config.yaml
model: "image autoencoder"
crop_scale_min: 1
encoder_arch: "shufflenet_v2"
encoder_activation: "silu"
encoder_stem: "deep"
encoder_widths: [128, 224, 384]
loss: "l1"
latent_channels: 8
decoder_weight_standardization: true
lr: 0.0035
beta2: 0.98
grad_clip: 5.0
batch_size: 64
Rows from block 10 of the encoder of a small image autoencoder, named by matrix and row number. Rows with one number belong to one channel. Each number is 200 + 40 x the weight over its row's rms, rounded and kept within 0 to 999. All counts start at 0. After the name is the row's rms in percent of the matrix's.
After each channel's rows are labels from the 100 images, of 14976, where the channel reaches its highest value: "top examples" is what is common among them. Only what is clearly more common there than usual is listed. The data: views of escape-time and Newton fractals. In brackets: how many of the 100.
# p10: first pointwise conv (encoder.blocks.10.p1.0.weight, 192x224x1x1), inputs 112-167
# p20: second pointwise conv (encoder.blocks.10.p2.0.weight, 192x192x1x1, transposed), outputs 128-191

p10.85,093,248,194,156,227,220,135,151,167,285,182,235,231,182,187,170,159,207,119,237,163,204,121,168,179,189,151,156,127,279,159,170,139,282,201,224,155,190,170,161,184,185,180,175,220,149,130,175,184,185,259,170,213,238,144,172,225
p20.85,076,177,82,222,177,209,138,220,157,263,142,194,172,202,201,186,205,212,173,145,184,145,209,241,177,164,208,264,203,197,198,205,120,212,176,216,237,99,196,220,75,183,252,173,107,207,184,187,168,215,192,194,142,109,219,209,204,239,200,173,181,242,221,191,210
top examples: pastel (97)

p10.66,094,185,222,138,260,227,191,173,174,199,269,234,159,195,185,184,243,179,133,267,207,253,231,214,257,160,206,174,196,240,170,218,144,194,259,300,179,195,190,248,287,217,259,213,220,236,214,146,215,306,190,175,269,271,186,234,208
p20.66,085,179,179,239,277,171,168,181,190,151,190,230,216,228,148,105,247,183,267,158,276,171,169,224,205,192,258,236,192,173,144,243,136,113,195,159,186,184,191,255,221,197,162,123,116,189,213,154,175,205,234,151,197,213,214,294,251,176,227,260,174,271,211,174,178
top examples: dark (77)

p10.82,103,147,187,194,170,236,241,223,234,209,198,205,213,216,289,211,180,140,202,188,212,216,238,241,151,282,175,174,273,198,284,178,271,94,192,260,216,184,198,160,192,234,213,168,145,157,215,213,210,281,250,219,189,238,189,218,168
p20.82,112,157,218,248,204,146,223,274,206,304,228,167,133,166,221,180,155,248,252,222,186,199,255,202,198,224,238,184,207,209,167,193,184,171,171,171,136,190,206,222,208,192,200,224,221,193,194,164,181,233,248,200,217,177,222,299,221,143,178,177,184,208,233,156,109
top examples: dark (81)

p10.114,081,170,187,187,216,219,212,169,204,34,213,271,200,209,224,189,204,222,205,241,223,186,237,176,209,223,210,247,211,189,215,232,208,251,234,193,188,198,202,205,205,311,215,247,205,180,197,241,242,179,169,215,227,203,237,237,212
p20.114,090,196,207,210,237,237,142,217,146,181,137,182,164,169,80,197,204,202,198,215,220,139,225,159,115,168,203,136,71,250,222,90,230,169,216,169,202,207,89,175,187,197,237,187,211,182,161,199,189,198,203,166,227,216,203,206,169,191,181,213,173,147,168,246,199
top examples: grey (47); pastel (45)

p10.78,113,185,212,209,145,202,204,138,225,186,125,137,210,221,161,181,224,203,220,188,205,164,164,235,252,177,201,173,175,221,160,179,211,108,138,220,218,234,211,159,166,224,143,112,176,107,222,159,170,215,181,190,212,240,186,151,196
p20.78,108,203,194,158,208,232,199,159,206,162,198,222,182,207,209,181,221,190,147,174,231,198,175,220,191,184,216,220,203,175,228,199,206,224,259,226,205,190,184,215,202,191,217,199,220,201,202,231,177,171,186,229,174,184,177,94,198,256,205,194,229,210,187,172,223
top examples: dark (38)

p10.74,077,208,150,190,181,224,209,224,204,124,223,217,184,162,230,240,236,181,202,193,213,188,241,195,194,213,198,242,250,208,226,162,209,264,198,210,158,182,185,203,191,269,177,202,177,182,204,246,250,242,231,202,211,171,250,219,155
p20.74,080,219,229,174,191,202,317,202,228,163,234,235,221,197,317,196,200,213,209,221,174,216,192,216,317,173,227,196,304,251,187,282,184,227,229,188,188,179,293,205,203,222,157,247,173,228,252,201,223,201,228,279,207,189,213,227,154,157,184,259,187,176,179,176,161
top examples: pastel (66); Julia set (25)

p10.19,068,118,205,149,272,182,188,198,165,188,197,207,215,241,238,202,192,125,186,248,159,224,156,214,209,179,209,165,189,271,178,163,200,133,244,256,179,210,196,174,237,151,255,152,226,215,171,137,226,371,192,190,234,213,168,186,242
p20.19,082,202,223,190,149,183,191,206,219,193,229,206,240,180,207,199,186,182,195,196,209,232,218,156,192,168,203,198,177,214,190,184,224,212,169,185,204,233,196,158,199,212,190,197,200,182,204,212,195,202,195,179,202,222,195,198,158,185,196,181,163,183,212,192,171
top examples: dark (84)

p10.135,115,236,225,202,247,116,176,205,172,160,233,105,186,229,185,210,191,277,247,200,144,157,155,219,257,191,216,208,189,170,197,100,238,194,206,199,214,175,180,169,165,223,126,186,195,117,208,200,236,225,197,201,201,209,233,180,197
p20.135,124,133,217,270,252,154,177,277,182,251,204,203,162,232,189,214,110,234,255,189,223,190,273,147,163,215,212,137,162,201,150,189,226,200,158,207,92,216,174,204,180,275,241,198,253,162,245,189,227,314,213,189,213,208,139,221,192,193,197,224,133,132,192,179,133
top examples: vivid (83)

p10.139,107,192,193,172,235,153,169,154,194,227,177,125,251,189,193,214,152,255,198,229,180,233,114,175,204,188,153,273,134,172,125,136,171,218,184,218,223,219,235,153,209,165,233,165,225,196,126,254,176,186,174,190,230,251,114,159,192
p20.139,101,218,227,245,156,191,238,205,155,209,148,272,200,324,214,250,220,178,203,245,264,163,188,198,255,290,161,169,190,208,181,241,206,241,161,217,147,218,192,174,194,112,246,221,213,238,237,216,187,188,155,200,159,220,183,207,257,235,343,147,186,228,190,215,249
top examples: pastel (58); grey (42)

p10.28,103,182,174,176,282,148,149,183,186,84,199,269,240,247,216,180,211,184,213,155,180,223,147,216,196,158,133,232,138,224,182,146,252,222,252,201,190,207,207,183,248,234,210,180,179,186,158,245,225,260,174,185,319,208,177,123,244
p20.28,098,213,241,220,153,173,188,220,253,209,225,206,355,253,199,225,128,196,167,189,179,245,251,174,193,224,175,207,223,220,216,193,269,300,174,259,190,288,219,144,217,188,227,215,228,175,249,226,178,269,174,154,192,254,182,190,143,233,258,179,167,174,232,250,126
top examples: pastel (67); grey (33)

p10.115,116,187,211,176,207,259,261,216,248,145,204,219,172,201,156,156,207,168,223,273,205,152,210,181,239,166,230,207,246,279,193,222,181,186,266,162,165,214,164,211,223,176,175,235,199,233,255,251,135,165,169,224,211,182,151,254,212
p20.115,091,203,208,149,165,167,188,182,216,233,207,65,184,163,138,262,224,255,177,211,133,200,149,254,183,204,168,182,132,201,186,196,160,169,131,201,236,230,104,128,222,39,212,224,194,239,57,179,161,146,136,147,110,203,149,164,189,203,258,105,155,161,148,254,167
top examples: vivid (40); Julia set (38); pastel (35)

p10.106,102,134,186,127,188,252,147,142,138,201,171,212,191,171,141,194,144,293,218,197,166,143,145,170,133,181,174,261,168,195,152,156,188,214,202,178,160,218,190,163,167,207,180,162,177,201,131,256,157,166,156,168,229,149,154,202,232
p20.106,094,290,208,178,153,205,272,158,232,141,250,207,191,258,259,209,237,140,207,160,151,225,195,107,268,231,260,199,232,139,215,275,255,204,186,191,208,264,232,219,230,182,185,153,229,179,223,206,211,151,209,245,260,248,243,232,253,181,228,151,188,189,280,185,238
top examples: pastel (50); grey (50)

p10.136,095,212,238,225,188,208,213,253,183,230,245,173,150,235,189,238,219,224,220,245,178,132,231,203,227,220,215,52,223,171,243,202,198,185,186,224,196,206,213,175,177,173,173,220,226,191,215,95,169,101,191,201,178,245,203,229,184
p20.136,093,214,206,223,174,212,221,240,217,250,173,151,215,162,213,235,168,245,219,187,153,173,212,130,199,222,223,193,246,203,244,172,228,197,236,197,163,223,213,217,243,228,248,215,232,196,156,160,205,219,264,230,226,206,222,246,147,227,123,110,188,207,217,224,159
top examples: vivid (62)

p10.42,065,140,189,163,247,240,192,173,213,192,221,206,201,186,199,225,188,134,249,221,184,208,172,193,175,148,167,105,158,234,221,247,218,111,202,238,213,222,219,173,211,163,211,213,216,233,185,145,165,344,226,184,245,200,190,234,209
p20.42,079,192,206,229,262,228,192,201,211,227,199,185,182,232,217,229,223,232,211,201,157,202,175,227,176,261,199,191,199,195,215,199,212,193,194,201,205,193,194,221,218,179,226,214,191,210,172,213,228,181,238,228,198,185,214,222,221,237,201,200,201,236,203,229,212
top examples: dark (91); Mandelbrot set (29)

p10.144,098,467,142,230,243,239,156,262,200,184,169,173,174,194,112,171,208,205,176,153,204,237,191,236,173,183,197,159,239,220,143,228,190,289,163,246,189,204,158,262,217,253,165,244,237,220,157,178,212,228,207,231,199,239,150,156,218
p20.144,129,130,199,126,139,213,205,95,162,207,170,154,176,119,258,212,192,214,149,233,210,148,71,214,205,175,175,171,194,248,187,205,132,209,247,166,263,190,245,238,219,140,120,260,182,232,148,149,143,131,186,190,103,189,217,108,278,137,198,178,283,196,134,228,185
top examples: pastel (54)

p10.52,105,201,232,243,209,188,180,189,206,120,221,103,146,217,138,238,265,122,157,227,173,190,229,289,226,227,230,227,166,228,140,102,245,146,175,257,205,235,157,157,243,227,224,149,226,124,185,223,203,241,177,225,213,185,141,183,240
p20.52,104,220,187,168,184,328,158,167,186,140,197,206,194,195,184,199,287,179,204,194,183,181,166,235,186,158,107,226,156,191,173,219,200,202,234,227,189,214,180,202,187,184,185,165,187,180,190,192,200,171,243,164,183,201,239,179,134,201,216,173,244,176,221,159,210
top examples: grey (40); Julia set (33); cubic Julia set (30)

p10.170,093,212,201,191,165,249,208,216,231,192,276,147,170,193,217,185,251,237,170,168,205,142,272,300,227,70,243,217,242,158,212,177,191,179,204,237,195,169,149,192,236,269,211,203,249,207,236,132,231,234,221,239,196,230,210,210,178
p20.170,095,266,140,226,178,205,181,192,184,126,202,217,257,289,191,148,203,119,215,156,149,212,203,176,190,280,110,199,187,97,269,175,297,250,214,223,176,167,223,188,165,178,221,98,149,171,200,260,275,201,235,172,186,195,188,225,204,213,213,223,172,170,204,116,209
top examples: grey (72)

p10.11,093,112,270,193,173,142,192,250,148,184,177,158,159,251,227,204,201,243,204,151,136,189,156,245,182,206,183,200,143,244,135,111,241,95,201,165,241,238,233,195,138,209,126,173,180,137,190,124,209,180,144,273,167,142,194,220,196
p20.11,100,111,249,235,189,232,206,202,180,203,151,190,131,146,235,189,198,203,211,287,197,185,140,222,240,223,153,193,250,265,155,215,161,140,218,128,228,191,219,186,229,153,207,242,185,267,219,52,47,177,256,206,129,182,166,182,186,199,240,194,249,236,119,255,169
top examples: Julia set (37); vivid (32)

p10.137,124,245,180,236,132,232,211,220,231,240,222,247,269,166,302,246,162,232,215,200,309,221,225,155,140,258,119,150,178,196,224,232,248,170,174,158,241,196,304,193,259,221,134,215,122,242,198,182,164,215,247,210,235,194,208,186,74
p20.137,103,184,218,290,216,188,175,212,226,193,193,204,163,220,188,231,205,209,267,209,187,212,203,196,194,205,174,195,204,170,158,206,198,195,197,202,188,212,201,240,192,199,223,199,162,189,182,181,268,208,253,178,225,217,254,286,129,149,265,159,253,177,253,199,191
top examples: grey (57); Julia set (28)

p10.163,134,202,200,149,174,203,172,210,103,220,152,190,146,200,226,146,172,223,173,192,109,211,118,192,146,225,140,108,178,196,215,166,188,195,199,209,163,223,149,182,199,209,196,265,186,216,139,108,202,174,209,137,199,185,178,166,179
p20.163,099,235,130,228,197,227,184,199,280,117,303,232,186,166,176,238,210,223,209,175,247,303,218,242,160,156,242,179,194,161,174,184,188,224,239,193,203,123,168,241,123,248,252,147,188,170,184,199,250,186,201,188,221,155,275,253,177,209,155,274,230,155,189,213,210
top examples: pastel (79)

p10.54,102,395,212,150,260,243,158,235,230,161,181,160,176,201,168,182,237,232,212,169,266,204,191,127,246,167,216,213,142,150,224,234,157,275,255,208,152,153,177,150,231,212,207,257,232,187,201,209,127,250,143,161,210,298,196,233,262
p20.54,128,178,193,252,233,168,163,246,227,226,232,231,219,268,156,241,158,247,186,143,243,230,293,226,162,244,307,196,216,174,223,181,247,165,177,239,139,224,201,174,191,241,286,131,293,140,262,197,123,246,169,153,329,222,212,265,195,266,177,206,159,174,269,156,215
top examples: pastel (52); grey (40)

p10.182,109,175,205,163,230,89,164,33,227,173,200,231,235,260,172,153,222,271,217,219,197,160,206,193,252,164,225,199,181,254,135,197,233,163,179,205,195,203,213,190,188,239,150,211,227,175,157,199,193,153,172,155,235,234,201,118,188
p20.182,124,261,195,235,193,182,251,259,187,214,201,193,240,188,169,156,130,188,251,220,167,198,242,152,247,185,208,178,173,253,220,171,262,214,169,168,152,212,185,207,188,240,181,197,180,183,209,197,263,231,169,168,244,233,185,271,229,156,197,202,114,165,224,205,205
top examples: vivid (59); Julia set (30)

p10.10,112,273,182,165,172,244,196,315,206,233,223,221,219,125,256,192,187,182,218,214,234,261,231,189,166,249,159,170,195,157,253,241,189,240,207,217,206,83,212,182,217,218,192,218,211,349,206,182,211,256,234,254,208,244,175,239,201
p20.10,107,226,229,291,195,182,216,299,188,229,173,204,171,199,195,208,183,220,288,227,184,192,286,173,233,177,206,193,220,276,160,212,156,141,148,148,164,205,208,173,170,228,199,222,218,177,235,152,207,256,183,195,271,177,180,305,183,185,161,220,214,143,194,190,218
top examples: vivid (80)

p10.67,101,177,229,132,244,207,235,177,221,184,270,180,190,218,179,222,243,134,249,259,231,165,230,211,230,163,247,170,202,142,240,218,204,158,242,222,217,174,186,207,229,159,221,224,235,227,239,181,138,307,210,231,244,191,173,227,198
p20.67,077,193,218,204,202,168,208,227,217,214,190,210,220,168,215,119,218,154,193,228,212,186,220,117,222,236,209,212,213,228,177,180,219,128,145,116,209,236,218,181,211,217,218,189,189,187,202,165,141,208,201,147,187,243,179,222,151,149,213,228,155,218,203,199,151
top examples: dark (67)

p10.49,115,241,93,229,159,211,241,244,173,191,187,232,287,144,232,206,142,227,200,202,228,220,176,138,193,194,163,153,272,143,192,241,107,220,224,176,179,246,253,272,186,195,182,248,92,315,206,168,211,194,171,182,264,196,210,209,134
p20.49,103,178,202,162,192,256,156,187,207,174,193,214,229,243,144,234,202,179,241,162,200,198,195,143,170,219,111,209,156,157,174,212,258,227,219,247,197,244,179,200,152,193,239,150,172,140,185,245,224,201,186,132,179,237,138,138,185,269,242,174,218,191,213,212,198
top examples: grey (40); pastel (35); Julia set (28)

p10.94,097,202,185,194,262,202,177,189,251,161,203,199,193,241,200,185,206,54,165,257,215,156,104,237,190,154,190,202,200,215,253,181,207,161,206,229,163,176,177,214,219,141,218,203,185,184,168,219,163,457,172,179,222,168,148,130,198
p20.94,133,271,175,148,190,235,209,177,195,138,193,218,236,165,244,183,295,137,194,212,201,216,164,140,234,148,168,239,163,238,239,216,231,218,166,199,249,174,199,217,191,156,200,214,101,227,182,233,215,143,210,214,116,235,202,177,174,173,223,217,155,265,227,251,133
top examples: dark (76); Mandelbrot set (29)

p10.1,081,0,192,159,208,211,196,191,267,197,205,194,229,224,209,164,262,206,255,257,252,240,176,184,253,205,170,260,191,251,184,223,222,98,233,158,189,204,263,200,220,192,174,257,173,133,212,199,136,162,219,190,255,212,159,185,192
p20.1,094,244,171,202,172,192,191,189,164,155,151,312,198,283,171,106,248,107,204,149,237,173,228,145,183,184,177,164,157,173,172,225,191,224,162,218,172,200,169,138,149,249,126,125,199,109,226,281,264,186,160,160,237,199,207,195,234,149,166,297,152,151,184,138,288
top examples: vivid (58); cool (36)

p10.164,111,170,244,209,104,135,178,182,215,219,140,202,210,272,205,212,160,235,244,162,194,172,195,195,149,207,162,143,177,288,116,201,241,88,110,154,217,251,270,205,167,203,194,200,179,142,198,143,162,179,166,184,212,148,198,131,152
p20.164,131,107,260,234,221,205,227,267,175,240,171,150,135,122,210,204,179,245,235,281,206,179,203,281,237,265,204,97,230,250,110,179,116,143,195,154,210,184,201,139,222,192,161,263,227,267,228,90,50,238,206,222,173,163,205,221,197,204,260,230,285,195,126,222,127
top examples: vivid (60)

p10.31,100,160,232,210,209,156,207,95,229,201,207,205,218,213,215,229,189,215,188,172,180,155,208,245,246,203,243,241,197,262,102,145,224,146,234,250,203,163,231,200,162,188,233,126,226,159,154,222,261,177,162,212,245,255,254,163,230
p20.31,109,147,192,192,191,240,170,170,191,152,197,208,226,192,241,203,230,211,157,209,214,195,159,253,169,206,163,277,212,181,161,184,153,165,258,188,276,183,207,139,225,147,181,236,173,243,175,182,114,171,206,242,148,182,170,150,166,230,215,233,267,229,140,223,185
top examples: dark (49)

p10.71,106,188,178,260,232,190,193,211,223,146,238,243,241,182,233,244,190,199,171,116,269,241,235,192,195,235,157,216,198,198,254,236,197,232,189,207,232,256,198,182,258,230,244,200,214,236,181,207,277,151,234,207,151,255,270,244,164
p20.71,085,223,205,208,198,241,245,173,182,213,186,192,149,245,304,151,196,194,246,242,210,177,170,220,251,251,134,223,316,199,186,262,188,123,230,136,199,186,302,214,238,185,192,244,195,240,224,162,182,162,319,279,180,165,182,205,225,150,197,197,249,260,143,199,155
top examples: grey (49); pastel (47)

p10.151,109,189,300,226,228,193,156,177,144,237,229,229,121,208,185,151,181,207,126,237,150,217,211,158,213,171,226,219,262,206,234,243,174,232,240,186,142,170,158,278,154,176,196,234,253,176,211,201,247,155,167,198,122,203,196,194,282
p20.151,090,200,196,224,249,167,241,224,187,205,162,244,129,255,256,175,251,161,198,249,223,174,181,139,287,249,191,242,233,273,185,219,214,89,172,116,222,167,232,214,166,183,239,218,197,236,230,177,108,195,142,216,190,171,79,154,222,150,248,175,168,218,178,231,239
top examples: pastel (33)

p10.65,084,193,183,227,232,194,213,145,187,69,208,272,230,201,225,235,195,233,196,218,288,200,227,183,184,180,204,256,240,172,229,225,222,274,254,198,229,215,268,207,229,302,206,238,203,202,195,259,242,188,181,224,286,218,231,161,172
p20.65,094,165,186,206,223,195,106,224,145,126,147,190,200,142,88,178,170,195,232,222,215,139,217,196,122,130,185,101,105,218,193,77,188,156,200,155,214,183,136,152,216,207,215,159,197,185,180,163,180,206,230,152,195,198,176,219,162,205,176,240,237,156,173,224,195
top examples: grey (64); pastel (34)

p10.146,098,127,235,169,241,192,167,143,177,229,215,180,220,236,256,201,245,144,130,195,250,193,229,233,208,174,217,155,180,239,244,214,192,116,260,233,193,180,209,176,195,245,207,189,179,199,133,210,266,258,152,181,238,242,291,202,207
p20.146,103,201,213,220,210,208,214,240,183,229,194,181,162,129,232,207,216,218,247,198,171,176,229,229,218,177,210,205,243,209,170,219,160,171,178,170,213,192,240,226,225,198,165,196,188,230,216,156,135,229,254,190,200,205,245,291,225,156,203,166,216,226,204,217,128
top examples: dark (80)

p10.148,110,208,208,192,208,154,167,211,164,234,184,236,270,140,265,207,228,278,124,182,256,202,201,112,205,201,169,170,176,140,246,220,148,245,213,193,238,204,227,167,257,226,171,267,215,265,199,175,219,171,245,165,176,200,284,228,160
p20.148,096,127,184,239,196,177,246,195,189,211,200,180,175,165,227,214,189,224,262,206,176,174,172,184,196,217,136,181,232,169,135,217,147,193,267,205,202,187,199,213,187,187,209,220,199,224,190,193,219,195,222,210,129,191,145,190,167,219,231,174,260,186,163,210,222
top examples: grey (52); pastel (36)

p10.79,079,183,140,219,222,169,178,125,185,283,163,186,224,224,227,220,190,117,177,157,250,219,220,169,216,222,176,289,173,127,199,151,205,196,183,222,229,132,219,150,187,148,233,171,164,129,150,223,204,218,193,174,208,206,249,219,188
p20.79,107,196,195,229,239,212,212,225,424,208,342,192,243,221,230,272,173,253,188,171,121,372,231,203,203,174,260,228,240,180,245,165,234,204,247,221,196,192,233,254,185,241,240,215,216,183,201,209,211,209,239,233,258,192,241,201,188,245,175,150,231,209,258,183,193
top examples: dark (45); cool (41)

p10.15,105,110,286,191,181,186,185,178,142,122,193,153,166,240,211,248,172,187,207,136,140,207,224,217,145,197,174,207,155,219,196,112,264,121,206,206,192,212,207,198,114,227,144,137,167,196,197,174,225,204,137,224,121,186,238,194,250
p20.15,097,252,182,191,175,181,209,194,223,201,246,197,223,209,201,224,206,222,220,144,210,226,236,226,182,178,270,205,185,147,245,215,237,328,250,317,161,185,200,248,180,247,214,192,241,163,209,306,307,239,197,232,267,203,300,229,233,244,151,169,205,160,292,167,264
top examples: dark (63)

p10.64,119,200,201,191,190,183,214,146,180,141,181,224,212,188,189,216,203,316,221,222,191,216,172,132,192,201,215,186,174,215,178,191,203,266,244,197,125,223,226,237,192,203,218,250,161,229,209,201,242,167,196,172,210,213,199,172,159
p20.64,103,199,196,158,225,252,172,208,188,193,184,189,188,171,175,222,171,230,180,177,204,172,218,198,183,225,216,218,178,199,238,131,200,185,224,220,179,205,205,197,198,242,240,206,204,183,193,176,197,214,157,155,249,217,222,153,191,255,224,206,190,164,260,210,191
top examples: grey (51); pastel (45); Julia set (25)

p10.149,082,119,278,228,266,183,186,178,183,191,162,320,235,253,254,214,204,278,168,195,196,228,185,187,220,228,199,246,136,223,207,216,227,138,275,177,250,213,227,234,204,224,229,205,166,164,193,198,252,141,161,201,200,173,271,181,230
p20.149,107,306,198,127,233,143,233,201,261,185,264,242,263,238,195,178,234,186,199,180,184,249,232,225,211,186,207,254,144,176,188,215,225,208,105,226,206,237,168,215,187,196,173,165,165,213,205,330,275,233,139,169,191,261,168,180,219,193,237,252,122,220,236,174,226
top examples: grey (38); vivid (38)

p10.186,118,231,67,190,209,218,213,190,182,141,171,309,203,228,186,182,201,186,214,227,200,228,116,117,203,238,200,146,245,173,185,213,116,186,235,229,200,229,186,233,199,225,234,220,233,214,166,194,212,151,177,140,246,285,210,182,179
p20.186,083,148,211,218,163,245,190,209,186,141,186,208,167,180,175,221,240,171,193,149,155,201,213,155,157,215,231,97,196,175,248,164,203,221,242,288,218,173,153,91,220,199,206,173,245,156,209,211,162,181,153,188,226,240,247,221,157,259,210,213,258,97,211,222,214
top examples: grey (40)

p10.73,114,205,227,209,228,241,217,209,200,219,204,209,197,259,238,228,220,212,183,236,219,212,238,214,227,234,245,45,238,181,229,213,196,189,230,207,221,238,247,207,240,186,230,225,248,199,203,65,224,121,209,199,239,220,238,199,192
p20.73,080,188,209,186,287,172,237,206,189,132,236,258,129,212,185,210,169,194,205,224,266,214,222,230,235,200,181,179,165,226,164,191,168,152,146,163,152,205,171,208,179,196,163,168,218,224,293,212,190,197,155,159,202,192,170,175,234,188,237,351,159,152,179,172,223
top examples: vivid (46)

p10.126,080,150,194,210,301,212,185,158,197,175,187,277,214,190,202,192,212,147,222,166,184,203,155,201,171,137,171,141,175,181,212,226,231,127,216,213,219,192,180,187,241,166,240,217,221,203,171,206,225,318,184,159,247,173,172,213,261
p20.126,102,198,188,201,162,190,206,200,196,156,222,214,210,182,194,141,189,200,194,190,252,199,222,209,220,146,202,193,201,201,161,217,171,229,220,208,171,193,198,202,198,239,155,160,211,175,234,202,193,235,197,191,222,186,211,199,194,164,157,217,200,167,172,167,196
top examples: dark (88)

p10.47,103,167,232,219,201,244,209,217,222,159,244,274,182,150,203,183,178,126,238,223,215,241,259,218,122,259,223,242,257,199,259,205,249,191,231,183,142,142,224,218,184,204,184,231,187,111,252,174,168,207,227,217,213,161,173,181,226
p20.47,087,164,197,192,233,205,241,182,111,218,118,42,197,189,254,254,179,258,196,187,211,117,218,226,206,214,252,198,258,184,207,246,221,239,289,204,203,200,219,272,257,216,261,235,240,194,128,182,229,195,285,285,275,189,252,245,196,182,172,146,232,246,222,213,160
top examples: Julia set (36); pastel (34)

p10.162,099,205,166,91,166,203,235,236,209,212,175,201,149,215,179,185,167,154,191,185,177,199,137,216,188,254,210,162,222,243,179,168,185,193,212,258,143,175,190,169,154,71,220,195,184,206,158,178,193,231,208,207,185,219,171,210,214
p20.162,094,207,249,195,227,245,146,193,207,217,208,174,217,188,159,266,281,206,138,194,190,208,227,175,159,167,264,193,104,234,235,173,218,231,139,259,227,279,122,213,232,212,236,237,230,157,194,240,207,153,113,152,237,262,288,177,194,252,191,203,199,193,300,301,169
top examples: grey (39); Julia set (28)

p10.183,106,185,204,108,230,180,192,162,150,158,261,214,170,198,182,132,217,218,231,250,157,146,251,189,195,244,236,123,228,227,188,190,219,217,190,190,172,199,190,182,144,200,129,172,217,221,196,191,196,168,198,156,166,182,253,113,213
p20.183,124,294,193,175,219,148,179,198,206,230,202,244,210,310,173,187,130,181,220,178,196,199,262,130,215,177,196,225,190,164,236,117,285,174,147,177,126,239,270,192,171,265,200,135,185,186,238,203,264,252,226,127,249,215,160,224,165,190,260,159,166,218,294,152,232
top examples: vivid (96)

p10.96,065,101,198,101,239,178,236,183,241,221,196,203,181,237,233,223,163,103,200,187,207,188,192,218,174,189,186,177,214,243,184,163,236,140,191,283,247,192,193,150,206,139,218,146,148,200,190,161,158,333,222,174,197,222,224,216,196
p20.96,061,206,203,223,167,189,189,203,238,182,286,194,260,194,205,236,169,200,193,168,187,251,224,152,193,171,229,204,229,170,213,186,212,182,207,166,189,220,243,196,193,181,179,184,205,193,193,184,189,200,225,199,200,212,214,217,159,186,204,168,207,211,220,162,177
top examples: dark (83)

p10.98,092,265,196,101,228,204,169,237,188,213,206,238,233,176,249,143,220,201,202,220,218,228,191,154,187,158,194,159,244,152,229,198,174,174,233,247,163,200,208,202,169,129,159,233,217,161,241,191,221,179,252,178,219,235,266,177,206
p20.98,077,224,197,185,106,197,152,132,234,213,197,233,187,222,216,210,265,171,130,147,123,217,132,141,197,254,191,249,218,138,253,179,237,211,180,217,246,180,263,176,209,140,184,187,225,192,200,218,190,91,198,224,209,226,233,162,162,196,237,136,239,224,248,140,203
top examples: vivid (92)

p10.35,103,212,170,243,135,202,232,226,225,225,182,174,172,199,275,240,206,214,184,166,230,283,265,264,189,164,189,199,196,198,213,178,269,272,138,243,291,204,240,198,243,242,186,170,193,270,219,192,261,274,276,244,165,251,256,198,141
p20.35,105,271,193,242,206,184,224,262,174,168,175,201,258,226,173,141,205,146,251,202,156,192,254,171,223,210,80,189,156,177,264,164,315,235,191,188,247,203,177,145,174,204,253,183,124,219,206,257,257,249,237,207,171,228,74,203,151,184,206,216,162,184,170,174,182
top examples: pastel (48); grey (47); Julia set (25)

p10.38,117,204,240,208,230,227,162,276,229,188,203,96,93,172,165,167,236,200,218,214,232,193,206,249,247,208,202,229,111,206,218,126,264,178,186,181,222,158,178,171,194,174,132,116,212,124,208,236,184,219,192,250,144,194,201,224,274
p20.38,122,174,196,220,208,133,173,222,221,225,204,204,256,225,158,185,119,234,342,183,198,217,214,180,168,206,153,141,170,152,132,202,213,192,224,192,170,258,160,185,207,217,207,163,191,143,189,196,213,227,281,175,217,231,122,212,167,201,207,195,247,183,186,182,178
top examples: pastel (42); Julia set (33); grey (32)